A small model that answers yes/no questions on an image's attributes, trained from scratch.
Model: 64-pixel images, encoder arch efficientnet_v2, encoder norm groupnorm, encoder depths [4, 4, 4, 4], fusion encoder activation silu.
Training: muon at rate 0.0093, 4600 steps, batches of 64.
Data: trained on scattered letters and digits in many colours, 97500 training examples, 3.0 epochs.
Rows from block 4 of the image encoder of a small model that answers yes/no questions on an image's attributes, named by matrix and row number. Rows with one number belong to one channel. Each number is 128 + 32 x the weight over its row's rms, rounded and kept within 0 to 255. All counts start at 0.
Before each channel's rows are labels from the 100 images, of 14976, where the channel reaches its highest value: "top examples" is what is common among them. Only what is clearly more common there than usual is listed. The data: scattered letters and digits in many colours. In brackets: how many of the 100.
# convs0: expand 5x5 conv, stride 2 (encoder.blocks.4.convs.0.weight, 128x32x5x5, each kernel summed), inputs 0-31
# convs1: project pointwise conv (encoder.blocks.4.convs.1.weight, 64x128x1x1, transposed), outputs 0-31

top examples: teal (100)
convs0.77 [122 121 173 116 106 161 135 169 101 118  84  33  86 140 124  80 103 126  87 105 149 151  93 109  92 100 120 177 155 151 123 119]
convs1.77 [ 96  68 100 135 138 103 148 159 178  84 132 160 141 129 111 185 104 148 131 162 106 123 103  87 160  74 136 135  92 171 203 139]

top examples: teal (100)
convs0.107 [134  84 142 115 151 120  53 192 164 116  84 114 150 145 123 195  75 147 131 157 133 124 142 152 143 125  65 152 156 148 146 134]
convs1.107 [ 93 118 145 135 132 107 101  95 127 192  90 124 156 157  91 177 136 141 164 160 127 169  89 114 150  99 177  81  82 130 134 110]

top examples: green (81)
convs0.52 [133  77 126 108 136 199 114 146 144 139 123 156 124  71 126 141 141 153 118 126 121  91 234 161 187 149 118 141 131 125 142 108]
convs1.52 [136 150 186 126 153 117 100 150 107 130 116 123  93  99 100  84 149 102 142  81 104 138 131 133  97 165 122 144 107  72  75 161]

top examples: count: one (74)
convs0.21 [155 183 105  95 156 109 105 111 103  62 163 176 129 142 101  84  68 124 144 131 118 148 120 144 141 126 161  52 149 122 141 168]
convs1.21 [122 156 159 113 138 115 180 108 138 101 124 178 154 116 171 129  73 135 109  99 137 138 193 138 172 158 190 146 167 136  93 104]

top examples: count: one (55)
convs0.73 [178 128 115  84 128 186 126 167 102 159 138 139 151 146 112 125 176 122  54 113 159 141 126 103  60 117 181 108 167 112 116 150]
convs1.73 [134  86 187 146 170 151 153  89  84 145  90 147  96 179 137 159 137 143  94 132 108 112 121 159  61 138 141 148 119 122  97 130]

top examples: count: one (71)
convs0.64 [ 75 146 134 124 166 131 155 186 175 148 147 162 134 174 154 171 134 144 100 189 148 162  71 168  83 131 102 144 122 129 142 158]
convs1.64 [118 130 166 151  94 153 130 173 136 109 153 157 159 133 143 163 168 149  96  69 161 179 164 166 110 116  46 123 148 160 129  63]

top examples: red (92); count: one (42)
convs0.45 [155  95  93 113 196  81 164 168 133 141 118 140 107 142  82 136  98 115 139 159 132 110 144 130 222 131 185 104 112 145 127 152]
convs1.45 [143 198 111 102 162 126 184 130 130 118 114 105 101  68 115 133 143 143 155 125 109  56 141  96 122 149  80  89 128 177 124 150]

top examples: green (98); count: one (48)
convs0.7 [151 172 116  97  99  83 110 106 105 147 107 178 169 133  93 117  83  75  95  94  86 159 190 126 137 128 141 134 179 128  83 114]
convs1.7 [134 154  89 117 110 138 132 113  69 130  92  92  67 128 113  88 148 158 141 172 125 134 189 139 166 110 131 105 151 163 122 150]

top examples: teal (84)
convs0.32 [130 150 122 120  59  89 107 181 149 170 122 134 101 179 190 159 129 120 120 106 157 103  87 115 151 105 164 155 170 128 116  70]
convs1.32 [131  53  64 107 165 112 128 163 153 118 170 122 133  90 132  99  98 165 189 124 162 169 141  88 173 110 172 118  33 164 154 158]

top examples: count: one (41)
convs0.20 [152 155  93 142 103  91 125 113 112  82 135 109 131  97  98 148 106  43 129 118  89 202 133 148 114 105 137  54 127  98 118 112]
convs1.20 [ 99 144 154 151 147 129 144 168  82 138 116 179 154 137 134 104  89  85  60 144 140 164 135 196  76 114 172 180 153 135  92 109]